config.yaml
horizontal_flip: true
vocab_size: 28
encoder_norm_position: "pre"
encoder_activation: "gelu"
encoder_inner_norm: false
encoder_kernel_size: 3
decoder_norm: "layernorm"
decoder_activation: "silu"
decoder_qk_norm: false
decoder_drop_path: 0.05
decoder_positions: "rope"
Rows from block 6 of the image encoder of a small image captioner, named by matrix and row number. Rows with one number belong to one neuron. Each number is 500 + 25 x the weight over its row's rms, rounded and kept within 0 to 999. All counts start at 0. Numbers have three digits each.
After each neuron's rows are labels from the 100 images, of 14976, where the neuron reaches its highest value: "responds to" is what is common among them. Only what is clearly more common there than usual is listed. The data: rendered dice on a table.
# fc1: MLP up (encoder.blocks.6.mlp.fc1.weight, 640x160), inputs 0-159
# fc2: MLP down (encoder.blocks.6.mlp.fc2.weight, 160x640, transposed), outputs 0-159

fc1.123:481508495464516460521466469467477510538519502471540529518494529514448498504517481540492493499489511502480517464464505517521514481483516473510474530483553486477491511466490484506461523509506507489485532531521505474517506505480532519494531507476468502509505499481513504527494494506533534501499491497510472511456453499526481488500517470580449531519508514541499491531501475525510495550562537441456493505477517474555490499521442473526528458522485513519479480482493521504471514482483485
fc2.123:514512492518501490472508526485487500492552532516502481461541493510561500549505481553514561489558487499523465504511507490477473523482496521501521487487478463494505476533520512502535494465477490487501491453478477481515514486535482488535497475512478476507563489520495524488476487515537489505519489494502554521500501493535538517515512516465472483518503492478503541491484489521450518493446489515506498511506450454473470526505544491485434505506451462506524478521523471536481507506467482
responds to: six on top; teal die; green die

fc1.388:463480509482534483525487503530466521493510537509504447465482469493488526497483486502481502538534493487475491514533486529514535499455525500484449472493506505482455515547501508496516554533476509464512503497547498525490510475506498477455546507484461520436489511499533475536509525474457529494503479531490498528538456497509506513481488512525499503502493510489465507513498513528494515542483494502520556542474514537522452468534538498504485480471514489463479482429475500520512482507522500
fc2.388:491520488528456480465567509491499505465526481458517476511500531497490503506515518535525450457525487517530444457531451476499476525500467473536564499495490488514468491492504502566496504470491498493527518518492493505457504503487516560509474533469511495499499476510505471475480550485567465470497489517518509446479511508503509476529526509511498510499504517517516551478521494502463505499540455485501504500484466498475549481492459520481538480488488518510493507522502508473529504492501500
responds to: four on top; teal die; blue die

fc1.607:489481506528520517499503507523484512536522528499497493494511493500512509466527502499496470517499493493516456520520490523444498499493536514512486461494478438476488517455500511528489549519488535503508528517553511508486465515486550455476480502456533540485477510480520541496509530472561493513508512526489511476439471472470529478487485477507508535529493486467502476513505529492454497527543498464518500513459498508483461556525467488472521510456500530459526508518524506467526511547480522
fc2.607:482537527433472515516501517556535518533464407528530494501507480530472479503462487476492529525515498485475527452500524531507537457513471503476490531488524474491528513538481513499474485503544445502531471487494478482543543503513532492494488476497495519509488487510521525448501453506489521497503495475499467493510512513505555512446516469527519493514510531507473442443510493487518528503503491496476519523515485487487515502505488526511462491517509483479499526506533514519509498508529496
responds to: grey die; dice: three

fc1.311:513503525496532505472483499503493523482468491477517482472526511551508526528491505424492513518557471502498515502546479509463510518554514488534481519504475454455492493508501490527495553479505484504517509486544514482519484462509515553452517471517525504469496541495485500485480501500500486527487537517509492510465454494495516474497484452497492496511526512532522467525508494504470497495521493498541536469520532483512428552505475480498490493508483498445546514520481486558502505531526487
fc2.311:528509531550494502483486499499488499522524450507503528495514530477468497459510459488577507487509524442528573490497504572511500503494498499506487505472492533511521473489476507483506520537488455476510516497500477473501460506513501488534499491500537491505479488516500467501501500488521514519487471436530488498519518535439476511471537479544504491500515455518465442500463461469493505539477532513518512485505464492528509520528477496521466513522525458517496512513483507478472493535507504
responds to: grey die; four on top

fc1.0:513529488548489545560565492509525510460461529500532480482467525479521505504495529495460481482477493534543502524500510479530510477481472471485465532527473478463464484488521497535489495504488531481485495510511463468510539443486512499460517509517519499486468528462508517499517510509517480470498500539481526462472530521487486508540492495540486494527503551461526471482484490527500522460528488495477465498529478500471480497493517472501529493471501442514497524529522475503527479446502517
fc2.0:500488509503497499482497508475535542512523497496493509483502489470495479480507475475492482487463514506429519519541493480435527464557528490500549530506516497469512528497508502478475487476512469458527532556537472484508511525508460518519461545488493467484523486514502485508492532447539524495485531522526486511481512520508473505535469504500445532509553452501500478536485517475479469522474546477519499512504480483496489499457504489509531529546471520482527502492457517503504489544490494
responds to: brown die; one on top

fc1.632:521497476459476491457527480538528499528502537502511485501492502510466507511518530519493493489481515503473470514478492497528474459535484498509506484513499518529495466525460480513556529535455491541473508506501536520522498509534485537508487505489515479467535492496527466525466508511449507466515476516497507516512524486483465543514481515498497504452513516548560474492492530505530471537524488513488554471518541461462485482502525517524486551470514508466487509505452510469492558492482547
fc2.632:497505490519525518468510522475470477538554496472491491500502466479480484453487510483531497452501552458490519495513484470536544509518521474517482534472568468505502520499520524533499504469562474472494472524486472500430507490469499478505527501469496516529494498500488518484540478480545513547475508466473488472488489515520527462506523486503484496528513498490470529505498508520510520497487508536496503485519455536508515496510437507485524484536485461541534502488547504519475461507506475
responds to: five on top; red die

fc1.288:482499458524507543518497482462524481460516491501504493536500462492514472458508497510492499511510496485520560493479514482446482528466487533499450484496487479531445480495479469484508516486528519494499532521502482462525502489493539484453511506510483524563517497486518525485527473505495546497510530513495497536501528462542511483509487503522526527540545524495500502445477525508501498496460513494571533537496460485519518520550506493522537539492489506500473453511519508537517456497500485
fc2.288:436466478505486480509487491512530504515501538506472497496488485545510515524473467524471500518487481506483473535444533457491462500515499462525482534492465485452518517502523530530502508470447498449518489539492510544506483525501458523554503515482500488485546512483499495512490506500495445467485501551519519474497444518523485523478529503489504481474474506539504513524512490512500507523537489504464499512525538535525478531494511486475488491499501456516530477518532455506538481532468539
responds to: six on top

fc1.99:512513518455486515483482497525516519508490530483525458524473478517476514483459474468490498503543511550524507548525518490495515489481483465522467496532472480510461545519505531506532540500533540473510509523487480512510556465524536526494528511497485462446509554470510497525538491532555489506492535477486491521474516482502481491478472501523527523491502493503523478492528505500498433491530485499516466453499509503464452538514446501506513497512515493514514537495437480517514496512477491
fc2.99:578469507505485487479548499499512460502454520541437517494512510470514550519484506485468491499509503489510474483512503539492527508538535537529575511521515490482520438479493500528490473493480517463471563496519484534498474470487493514506505549494509540520493513516495480507494496452512513477485505475494494509499472530486542505504514476496461491556508457504473487494527483476491518488455523516509495536484487460474511499461505505518506524494445494507517469491498517511534463494496511
responds to: grey die

fc1.617:472463499561479464510505535495492534465480456474472441541447448504500515501472483527476551483515507502520493513509495487517497490517520486519529506514464480509493513505489491472455529479491511491493510505484500501482488502481517476503520512480479502496515488485508494506461533512511470482492483474524472444531513531508518513497467485550519510483492535515494440510476507488506529527484529534518546500512475451515529456530468504508520502531522479556459438500516473544515468520476503
fc2.617:485506498476547526493495512542514497510478485481520521530530480480476468486488520451485469519462475478488518470502485510473522475478467466498488497493507528548475482501514502465532465510552527464521495511529505523528503480517483507514483470507502499492473510530463512503516530504502495497493462542536448480482545498465500452470508556439488505541484508474502516459564485488517509484490499499518481460478554529485481493535505519523504517472518519473548507547482479495514526453521502
responds to: one on top

fc1.522:503493546463552509500498508477489510494468498486525493470505473506489487513513475476480521532526496536538521492516512538515514494531467486500478544532456481435481493517529516501482545530503514433510501465516511519474502485506484497488520472525516482495546522478501486509501486471522530485518495503465503486465487510493536474478507472509518529497512498528473476460521543484517484491521473454510481495555472525535468486486445496496555524528526460486542526551496509556500517514474481
fc2.522:529463515551495549492479489506520509529555505518449500431516519476488478458505476459565542510485494484464488531479500523504499512513498530469506517484532515531544493483459490511478504478495468508490537480465511478538478505513533517508514543532490472514465476496488458501524515526485484522503486475473518462511509508458496488486486497508516512500491490490509451514530422480481520507487479500509532468506504472536505515485481527527482505487509482530499513518457482512550510554495485
responds to: grey die; four on top

fc1.455:513492520503505495506500502499494522522478526478536518492524468495530498497531519487528548536498488490536492472538513485505490497506507469556503515478509508495466485528514502533499562505502466518444527523524490461523524470498502481502510511504534488474500467484480467501510493509500528516550486502483466540469498504450503485493483520512521550491475458482529515487504510468455513489540461542504519493492448524509471469492487473534527524534487429506498512489506541504512494502403510
fc2.455:530471495506527527519456495507489481482549462516491462470469497520524465477499489527507497520516504471464503509467498514473519524471540479473493520521462487486538535507533550491529510538479506447528505480508478519535496490478521483532484490532507508544522482477502525475517499508461489496450500449507528469525492499518463506473517474520486469505515533501448458496525511533482550522472478456498502492505519497480568519524526502470492488502488530531509501516479478472503482489556456
responds to: grey die

fc1.290:496468530525496526482521508496539511483471525501510484441490558491470520531460531474491486528535518517529503537519504516478513466495476473484487519517461468475486506468499525470513499533510549465475522553498494536486497448525512479476515528537484484448473469502520532512529510544510490486523531497437502471500496553525442498530481456488506502509512500508511506503456490478508494514501477476511497484513490532489482529509483543513477489500494481541515467524498516520555456501500501
fc2.290:537530525511496482497467525478541489514493523519479489487541466468498547465505480546482492525468516499468503476478517529542506471494527510493533492528534534476492466498514468469516499485469528500498535511512491511512471491460508524471514506506477491514484548447478511513503478460470519535495501519479463494479502466506499512498502511522500530546529490499504465516482486494539519494465552483494513443536509459451514534530517540460532479496460490495520539529511469458477480500477458
responds to: brown die

fc1.186:512492520454519513477528530519497498518524487479533492468508468521520492493484488487536504538490519476493507476544480491452510467485456513528505478501501511517476535483521470535461572489478503524481469504511510527479529467515513507462470526512448512482517483481507531526498457531533493472500463530503511533505485500535485469406529492492476529510504508482503524518494474514478543501490529515494507553475517488452514562497502531530522502483488519524540518474528498508514486490478477
fc2.186:483527514516505512504495482511538479511464492538495514506524505474467491470541495504499499498481505503504513528516468470519495447460474500486450512470542463493538487520495491475476516515475519491521497531500483500530483522516495520496501528479517465502475498556550500537498518503488489479482511540485490506524519522542512534518493485480509510503583505489500460527491495467521541510467481489472474493408552459488520527479509504453520503456480501493490481503519506552455510526465496
responds to: green die; five on top

fc1.138:524479516458531492494520538505486502481478469474522517493515520470523518515439514458490497463499495521493548526466483490504493488458468482558503517498504530483510510469525475474512482531486475487487477543529545536487495478510483472493483551522520501469504491533466501474527510434491485510486464490515483504484511536506511498520506490545475538518499527509499479497475486526473514468518508517467458495495515486526579528478513452548492524461481474486505445504492488508524499486524534
fc2.138:473491495485524519534444480485523500513483521531451470475517497509445463543492522509552508514521483524521464521500483479479499513549480508484496493495529507490481517496517536499543502501475529488465492469491436508484518515511519531495550505515467493511501474490486478479508479534503529476476489467475514513528432546538512524501501538457502493491485515507489519481524508491527505503475481458529470495470481497504492470553504558442528503504512463560486465495505510527484503511502512
responds to: four on top

fc1.361:524493503499498523519543477497479485479488488488480483502530453479490501514494524494547516439491508493455529493495532491517542474505487477481521462471529536533462563509503481513489531519459475510452502489473482519476501493491528507458498460501519461527490465469519455490494514478511488531506509497546485525449504555472535535512482508496473440504455517503474501515507510491486495473517509484521532534489512490521480494552522526509487491482495538531527437516472505491493535466486491
fc2.361:525513481472532465497510506498499494491513507497487521522491473513453436520494474508526487477473493483501500528497476459501466481535487533486510510530490557483509503532481490499486449528526491510485498485514518471508487482501498514502502492489490561503506461486515494465527495496515534500490490493513508463509531478521450485487522448484474514552487503499504487490468491471512539521481492539496486493523556502526518499488446515490485479511549462452538509477596517562516480516538478
responds to: one on top; red die

fc1.412:499458485521507501517527462518547491505514511513530471464462567458504476475470528486523484447531488513498479510496515514484544521479482498531499492490492485524522501496486482513535509493457529509464458481513496530494492531498508472486473548511489481529566502541529509469516446490494505482448549498494522525488476515507487518524492491485451500485516486432516472461487504486494513508447509526476492523503503536482463478499544485493504510489528503525484509523547502511530471472518468
fc2.412:497473532526500505485499527459464549477501517461512530533469487502503479463499545473445445527466568502506523494509508499470512478539450505514460539530524525508486492511495536474486518523521510467455554542492494483509513500536482482507519491541479485451459486488519527509516495486509515485507448487498501490480511497462508484510487514508500476501529495518508469535477511548510485496516493475522506547532492479532478486486512537508497500525465481457524498465472507495491542532466503
responds to: brown die

fc1.23:481480552496498527499530528496519513462524487471523528519493504511512494474486414500494500516489527543487520503519499490486542513493454530485462490517491496486474481479518507507540517529491542468510538489501501511461519486493520499426531492526468474515515567474466535507515480480464532498558490497510498481480484501530530497488499506494506511518500524494532494531494486517522482484529501481495496439574480526481436481508511531515495526508492515514522489470498521490509540494525456
fc2.23:501483496512501482463502479504500487525534554484478497494493496444505518502491536467483476484522467491470472483524518544544487452532486512453531527490504486504471486526491519474517516465547486485498531471512537448522488510464516495555492555555500495467484493537484491488510537475494490497522520492528491505527504518509496475490486552502488478430484479489460492523511498462521471514461479520525523500510475450513502516479549497479516500518511483528487536486532514533546501512468498
responds to: brown die

fc1.325:493490537470504475498491513512463455548514525478550544485486467481507513512512489474487487534480481467434502513492453464464531474506475552492511496492466513504508525455492489466505493459515503525495455515517488493482491512448533480501469522502473496517556478499553531526527488531468539480512498535507515533499511472502522527533462511479466495477473476527513502546494496546537509517468502521489454496480503470503458484458493508487545513517483516512511519494479491490469507482497477
fc2.325:474546490550522529478535479513490526494520505499529456478511504486557473539517491525494467493502530515526510468545519500512513478493498518471497477491508512496521474472516520513488468495519513477526455496465530515480533518482458534468490475512495510493498547499501506502505500486510480498558470478484467501506521511497551436445528488466475486484541558488505500490521468492509493455485503490510546498501539470459516500519555484490492473474493502492568496455503494535489481507474526
responds to: green die

fc1.473:493492526466464508513468547464513481507503455508494491526513495506544528492501433530515462486497542472541517517518481487516483496492493523468503512528517501502477530491478456475478504490515548504501518491534479460515536460526514483551527485527464525505507479505516515487487547545484518469517486538473505531454467512552508504502499495542532514536457475502509516483483497546447525529521500530529498543503494496486487483493484510493450476491481486487465540513474527501478475500461477
fc2.473:528500430501521502510521490521518527478508533462466525512503506449532492486491507452531478520505524516501465493520488498475472511483514527517501507486502483493488484511502498514524510491497493503480482464535522517513456544507480472498526523483538432511530502492543475522512535476502513526495488504524477518544464455546489509493522505469560440533516539501505452522518498504485455524484461464536512497487507502497475545496512492510546492465456487476487515522501488447512471476510533
responds to: five on top; green die

fc1.470:477503493508463531496504509495491493499488486529522534535522502504488468461482466487469511485485494478532509481443464522517489515498536477460474503509460484514469486481491462513481519527477487515538484480507503463486482523469510507472502514491555528527490463486514486511549494544485518472498536510499510488481476531552468480546483499487496490495534499471553503461544510511451523444513532477519521499508499459512459511516473512458516524543519540477508501474576523507498512475486480
fc2.470:521477498505523514520511502478514446493532510488479484507497492482537479532485489504519506568559483491415519511483510484517482454500488490513509523513524473509485467498527475480486473493507506489479525510455500489528540527496477526554511509530426462502517480508490481485488494527470469538473493488504485455511493482520545554440501497492467517485505512524482504497504504506468497522499480504503455538486522513521550505545505479486495490524518481517523500540471470523484457518533525
responds to: one on top

fc1.90:471488523471510469494512488505543541527518490529506498518514489487473484494548457476518533554502513517522490512464481472497529475488497503497543482482544507515488492483498493500457508486547495483475480516509463518485473495472502489480467516498506451454500528508522479502499495539471473494486456537527501477496505518528518498464512508524458454459484452455505536522530503502492513451476493541533511501495472511487507441544498488481443515493518525460486487516530533535500469535503455
fc2.90:519511514556547499512470488462429473510484520504502512505512552511538495474466517545490478478545504504467554444482466522479499554554498490500500508469496509458514510505514493521493496501513493506528486520502519475522481473503513461518492479537472538503490530451504518507510534439503475533504536477530494503497494492478488457516517526488488533480471505505495479511492524525517509488511487544475490446481469518475496540461473480483506500504463526507503546502468484468489517465510500
responds to: three on top; dice: three

fc1.377:542512480483509467478551504462519462442510501521463496483500541530516493502496489505497496481520518463551479487525490495510505513506462529495536516511504509482478474473496513523492517542495518524456508456523501456485504476501504517497476508501472482556499518468562520494525499502502548489526484529525486508495524451513493493496511487529537498482459492460519495487495481511457499467458530485526424462499480490468429506500533513526497509517481494503541469519480514500542535495503508
fc2.377:456469524491487526506525463536477519506511508458518489521459503474515511473503518519454519478484520529498536472458504516471482495495511506490505496499521469507485498500483457470504515438552464514502506512490551509509481494530541501438480496481515482463456503522483447524459492514474515495501511490513477447543470555537465487488472525502464529505531520524500467511525527511531472518473531524493544504482524493503516525503491499523476530519481495493501516495494521550508519514446537
responds to: six on top; brown die

fc1.527:513446523465536523509471526534497516515458500486494499491505520504479528469475520486472499488491492500555484483507527539528467479518508530505507502463527453441469532479462512512545524482526486499498514506543467461541466459427516494529529541502510528507521483453502496521505522539503509484457488472505502553487493496480483470498492512501524465501506469475457540540513503504508513508530487492489467472483532451520479468507496522511498505501504490520506532515565506475515503519499493
fc2.527:517494521547495511497490499494472509481492447538480499503487493519532485499449461494520456464499501526452491541472507519497483480497506480525503507533449503484553498498539526470524471505507512508483480516498526486481535497509507498494480511481547494527487498508487466497501502509521469510472558503483517492501482511498485563515505524465534519515471485487504497444477498441489569476476521506554518519529502528462509499529506512484530489515515451517500497538457512489421471499502517
responds to: grey die

fc1.507:511522526518529515510499494450499531485471453509471450476502484499479467506520513487503498495492499493492519541435477509488527502484531467512531460486473495512475525505503465547518471484537521492486497511506509497506469491488493533462480507513471464523514474525467508545477478538479507511481506537490522520496464502460512535476491471501512497550533506485549512515487548532452504492485442509525490499497511533547505495507471496477465529496474430497543478523476450521502532491468509
fc2.507:463512482469475490490494505531465518515524494475464535495489528527532501497508492511475481492494497509557514437529544478454479485458467545469513514502474494511519485510506504499504525413467478499478495493519509495485509525535530474540507465514487500436507529487540475486534525438509503501497520497488506498485531518511523488528509534524460505523482509530468507534509505478504501457502556516490501527511517504521467520490524498503478464507525536471475553493505522506538468496524474
responds to: five on top; red die

fc1.620:488520530477489478549493511491563474511460415503513514505501506507518506501487483473494507501537497449494494520534482488495525501510502483483472509494493519550460474463521492503501489501520478482480506507493488523500480533507444526509507545483501514501516530501537493502464563526506461489497522473487472473503509477466509538516488496509485499502510489427473456459505501462502531510464529529469529489500511491550495505500552513461488507532508516455534510448509470502510459503469517
fc2.620:469507487481553517470496518493471488452477539507528476495460542513501512487461497475470521480476496508494532485452502505476515473564523472476500477491521511496526499513501534479507489509485520478577554485529514493493497502511513535527484501451493492547520474511477530535519553505505493519502491503470466487504491527480493489511507499510531505498507496518487547495476488471544500458477518492533510502482427535492530509521443453499493501501507474500457520485478520512488553469483507
responds to: six on top

fc1.96:480521507458487524521549506483498538477482529498554458521534508505534504474478455518519479515493479547492516514544474495472498453542472474512482484483529513470475526485506496503521527458456533512517509537520535494495499501476504491508453490463488484479553514496497505509486485505475506513510518536505460491477489536497522471492511475457500497524509511468506506548473522529493538486478440480490440533485532475498521514454488485511521494496525503460538474487512480458519502557502501
fc2.96:477530489532494476533514493500512540529462485538502539469487513503492496487496511494550488502487540501499520489464449488515499478463425512527483488464504505552491506466505540518484479521514455510529513503518527520492523499481516514501461491475469506510505457466525526542511520503489521507490510524495447503531529497480501477556528516509516481500539504492502506491453502509532537481435513489445475533440509501475506488508501476491469536511478517510505512529487505544456459493472512
responds to: green die

fc1.419:504496553479510465462512536489533527489440501474527452440534517517555545467490506496477513493523530493494452488492522467492515544521527510507495469473483487534489461498463540495514481506490472506478528511534537503494517518522506537475478506467497525486530478550500520489488520478461483496473491511461461520515478546502497509507463495495485468527499497500492465517534491486547490504508452521518520488462505460529462505520489481504491502508509494511498505509480551457489552506504535
fc2.419:551507489480537545550482458519520534499528523476504479506484524498490507524498514505485488487438524500464502501525547547488466449522511496522501515477501538536517533505493470529513506501500535526500491467489495540495440484488518495516511469465518553491513517453526507490471492483520457468520509500498453512507482516493451492510514480534495504525487510516553497503498504474532527485501540489471473454469477516489536493475462487450505472518466486541489510512505460492509475474480526
responds to: six on top

fc1.571:502505518459496494525506500512507558467498509503560487488529507495537473535525473520536482529512504512501497491482464483467556498486493485493503442483497487461488555468510513522477508468450500495471506522505506501504539514507488503472484532451449489498538483483504514488507490492485469482496500543518498505534471519508525465492484536487505496510514512482495508548511525539515551507496464494483487535435520473499514538514476496461479531518469516481586486470463502521485474485482516
fc2.571:477532499477454503505513517480489507524480519502527510454497470493478523483513526476547460459506515527534548491528467491543465433490448504490498496472528520524504504514547516484518502479470477499455478501493525522508518476503496468508460486497491516473512516482498530538469524535509512528490532476478530505503502496524493553494487533488523507525558518512513519530454474484522509483500512487482458544493508465444547497481519475511457518513445512536468504506496500508485471509469488
responds to: green die; five on top

fc1.291:512508495513501525534500483514459533536458426525492493498531517519479502523531485524467457447497532492525506532510510483484457485490527448534514500506521504468509493505513473479483475509488507490515536470504479444501517478486488519562523529510467493484510486476488469485480508544549505519480545518495549477521492512525527469511493482484484489482497521522542546517476543516479460520495488461516522489504464460536468500504501477498522489445514518483498499541473543527497499487481511
fc2.291:501496529515498492480516515485521508472493540496481541499485474509541525478482523486497545503514525488485475491509498508518561538497500505519482557465502481489486527480453506545498531478484456497476499493507471509535467533500504474459512502503558483536503477516481502518489493484487493504508434503442517565465518500482475498504499543473483515483506471475485507455484477497489554481543511518491485549499516543440524471509511500493486521479461478533485513495531485471493510467515452
responds to: three on top; teal die

fc1.498:483455512496512472479466491512464525539499479535524510483495486488492503476504482478479461522513511467515510524481492506441487516466509492501528476477476451448462503493503525534509498482529508476480501483494512535503495468529499512530492529508493503488507527495477485464542529495504494494443490512480482495504455503479500556530481505486489483511463484495504471458552529488486486553470516545512463513522464476473487518532489505522539518492546501566475485484490510490563537520473450
fc2.498:504500463471461545551514506519489493520502486484478486503477509537497475515449475464493557490514512501507555500508492537512534484511497566470501503490492532473489468491484460496471525521521492493491474510532475519520487487470490472466477480484497538503473467463499476512489457499526508534493465480515520510455549500513524500504505510576543485487523489491503478481468516464495512481533526476517557485514474501488492532500462494466477488539504546479483524528547516513501489514507542
responds to: grey die; five on top

fc1.572:498485490541511499484494501470511479542527409541518468478484510518484528492501472511492539501482546530537494553522468492501504522533494538547521488452490522528503459459473512510517498510488468467501538501484478505504495500502486474501522534507453506493482457478498458536481473540492453497520486487505487532498456520502526440517523462534534474486502487467482489502542505532478533507482505489504514479501482480481499479513437521468498506487496525510499481477500478555507506487503482
fc2.572:450518498478513513493509478547513489462494552491470553518485503493483504506475506510464518508508496499453507465491491513518496483500505472489513492535553472481552529539498476486517543511524544513535523490495505474471505534535496509501429492483514508520512488535502529476501484456542497481501496503503530443531525483472448543482491485476485513487501496507482507518510492487500416473520482518530467523488526526495506531454528512538483512506480487481530492511454506451513475500489517
responds to: six on top

fc1.611:469513510511533503510553506485544474509485488506470542497503460524573488493518488520538500509472536507458520473518523484509536490535461514484490491484491514489527535470517484509549521511517516497451502527460462518508491502514483509511453525534463493456470508527515553528504504517534483532550476468481507486480469494477495479500469467526483465542504476484521508518475505500488488511470478528493455517485504510537488477518479483512497482486468574475506493506514525517519525553510510
fc2.611:505490492532523492481488520516472513492516505538485525530525481473467496503507543487485502470473473503545478456474440532502524466451465501486465501525502496501510470491496539482459506477565482497541489472498535459473517499500528527507457523471514482528496498480500448519479511482507494452502514534517507525517474545522480533457499489518554544512521503503497474525489477500528535471539492535509510484474516491528490519462486506444537506516523489504505519519490485457531523484540487
responds to: green die; two on top

fc1.458:481425501517517475482576515480507500495472458466543490520564490505489510526481465499509526490500482455461509469508492470434517517508512522508511504493497489508502549492477487486503466502478528489510500465482503475531498532505507530506481521498467467512540499471466506482562482455508537490491524519461554511508495457525499513503499490518509498496540517469521501500528495511512524499509513515461485492473524461490447469509526488523520518504494457508532495479544488477531476464480499
fc2.458:508533487493448568518485495531486466473513530507478482494428512492544489562504509501501493506509522534485477540478498512516466478481492529490494481523489526488514491497494526495517476433493479462486479545508501524514510491460485456515480516456494526504512516525493513521497455546472478511504492547537536511512479513495507512528480521484520493511484509514481483449488503475527502524490505485510527510481550511477521555537472489445500498511454500532490471499455504546477504526481500
responds to: green die; six on top

fc1.72:473472520480515540502510489517481515455491497471491491491525474487487569480500455467468529497494451514486499494452479492523503513513482464506436489531509484482498494561492525467490488516526531513499500513520500480488504504517524452481525535517474478560538467493512494456520516526490519476530509521506482544481502514480511424503492503482462522459515479463512483534480542519492496508502462509503496503536481523503496497492482487464515515526458457536524514546497531511494507539478478
fc2.72:539520498525496501456516483488502489516514532493496522493468534477494485467479498522504512495546533488525471512487503532485489484467501462493545515467485553531523486459518530472493503483493500455505515509490493505541505526451497487541473499494537505446476539510497498489497499519505476541506506529469533445536487492506486521519511474505497505514474465539528498494505459489507487472531465528485510511515459460539460519487510503535481516457497540471502505458446451502530496547555511
responds to: brown die

fc1.286:469474523535507519517494458518511472482526521513468523563538499518466465484485483531492487519503505481526562485482476490519510541469506480479511506501511509501504484493479484518484529518474522489484494536508520456541504459471505458495496475524485487483495496521525511486495468511471553497542477487502506487523482492507491470472510502526481520525507490509524471511500509520451503478474537478524489530490503503469531481485495500453531497528564480435565459485511527507508530555527448
fc2.286:505505468495477497513464508483498480474496516522525496483511514536547509498489491449486499497535506545467465468505534513442509529524506496479453502493544472497514490454518512451546517448498465518496504506481517547513496533544510521496512460448516493519480509439508484522502516498493474490474552479499528492477503477545527508525507534519487478507486482546492526475488497488527470468494558514507476479528489504542480508493531509513471532518460515533453520523487476501498472486470522
responds to: six on top

fc1.167:488531467566499513492502537516499478469542503523513497470436537493495453520513485450545478467518498485476504515537489473500512484480518507515522537498495501553478473550504524486514539509546487477507549482521479495475484499497504492480504527497491486466525464467466514495490529500475534521500525533460504521493469573495510526528543493459502531511512498473504527496477472471501502487529449530476499511489526490503501510504479461472486503439503526513477503496465514522515474487477525
fc2.167:471475523480507470520507471478528522567458519473454481510499508485513535463518569502492517516502529459504516515489497535523485510496504484540502477521454482466470530536512487469479484492501515507485502535433552522514503502484462521456530495537505497511483506455495507512501514514539439501499451482518489475529509523495520441506462519508514515489502509508497511503516531524512512507523519459514486489471483487543534479492486477504481516483499437509510491511504525447502545498508512
responds to: four on top

fc1.63:525522513504493495464501493475502501545521480505481486489507496517505504508502486475513485530511468468472524545492541564465495491522492489477520434546508495531512467466537497516517549451483526525516522526501497476440483523488518512504478503505475500457472472491501495467510479483466517522460491481511452451520520500515509443508513535573488515470505457505491506546493493496485472520500515478505496535514518477506523493534535545458510488500476524533480503516535515497523525536499522
fc2.63:487467499557472502492533519537497528494500491516502479466497492517464496554560518485514494476481519494545507488510489480546510509446541467527472518504497528478504526480489495502511514488491493503513480524498473508514503455513503478532487512497496508486505473551485526510500511500476476466535477546506529510442504509469455510496514491516462521490507505514514511418522467518559474457462470495470483503500525466436460509482504488544509499523518482480502553496534474497496510485523506
responds to: four on top; total: 4

fc1.15:466485504504475482478514481495494484472508458509514487495544491502503520520484484492479515505498502484576458511501522519525498521502523537528547478531520540513497486482489494527480483458498493479459448499499484494512494456459485537507495521476456446489466488552534530498486497543485527532544495510534500540507519530465510469474530526496492514481483508481492521495482508500484502539537514498499457492500501503466536488548507483500484462568520452523494487482499539461503507506535544
fc2.15:518536499484544495477516480521473526528500552525493483525500466502504487466561504493503541527506461457503473539539508490498451459480493470478491497494513512513506484510500519465509477518511466513527548479507491533467477526509513455490480488532509497533462502504464535451503481441517506432498493513481465486498480462528491515545486480488505465504504544527496503519525519516519535471483487553463499481482512505474495522499488508495514526487506545490518497502492463535483487501507432
responds to: one on top; dice: three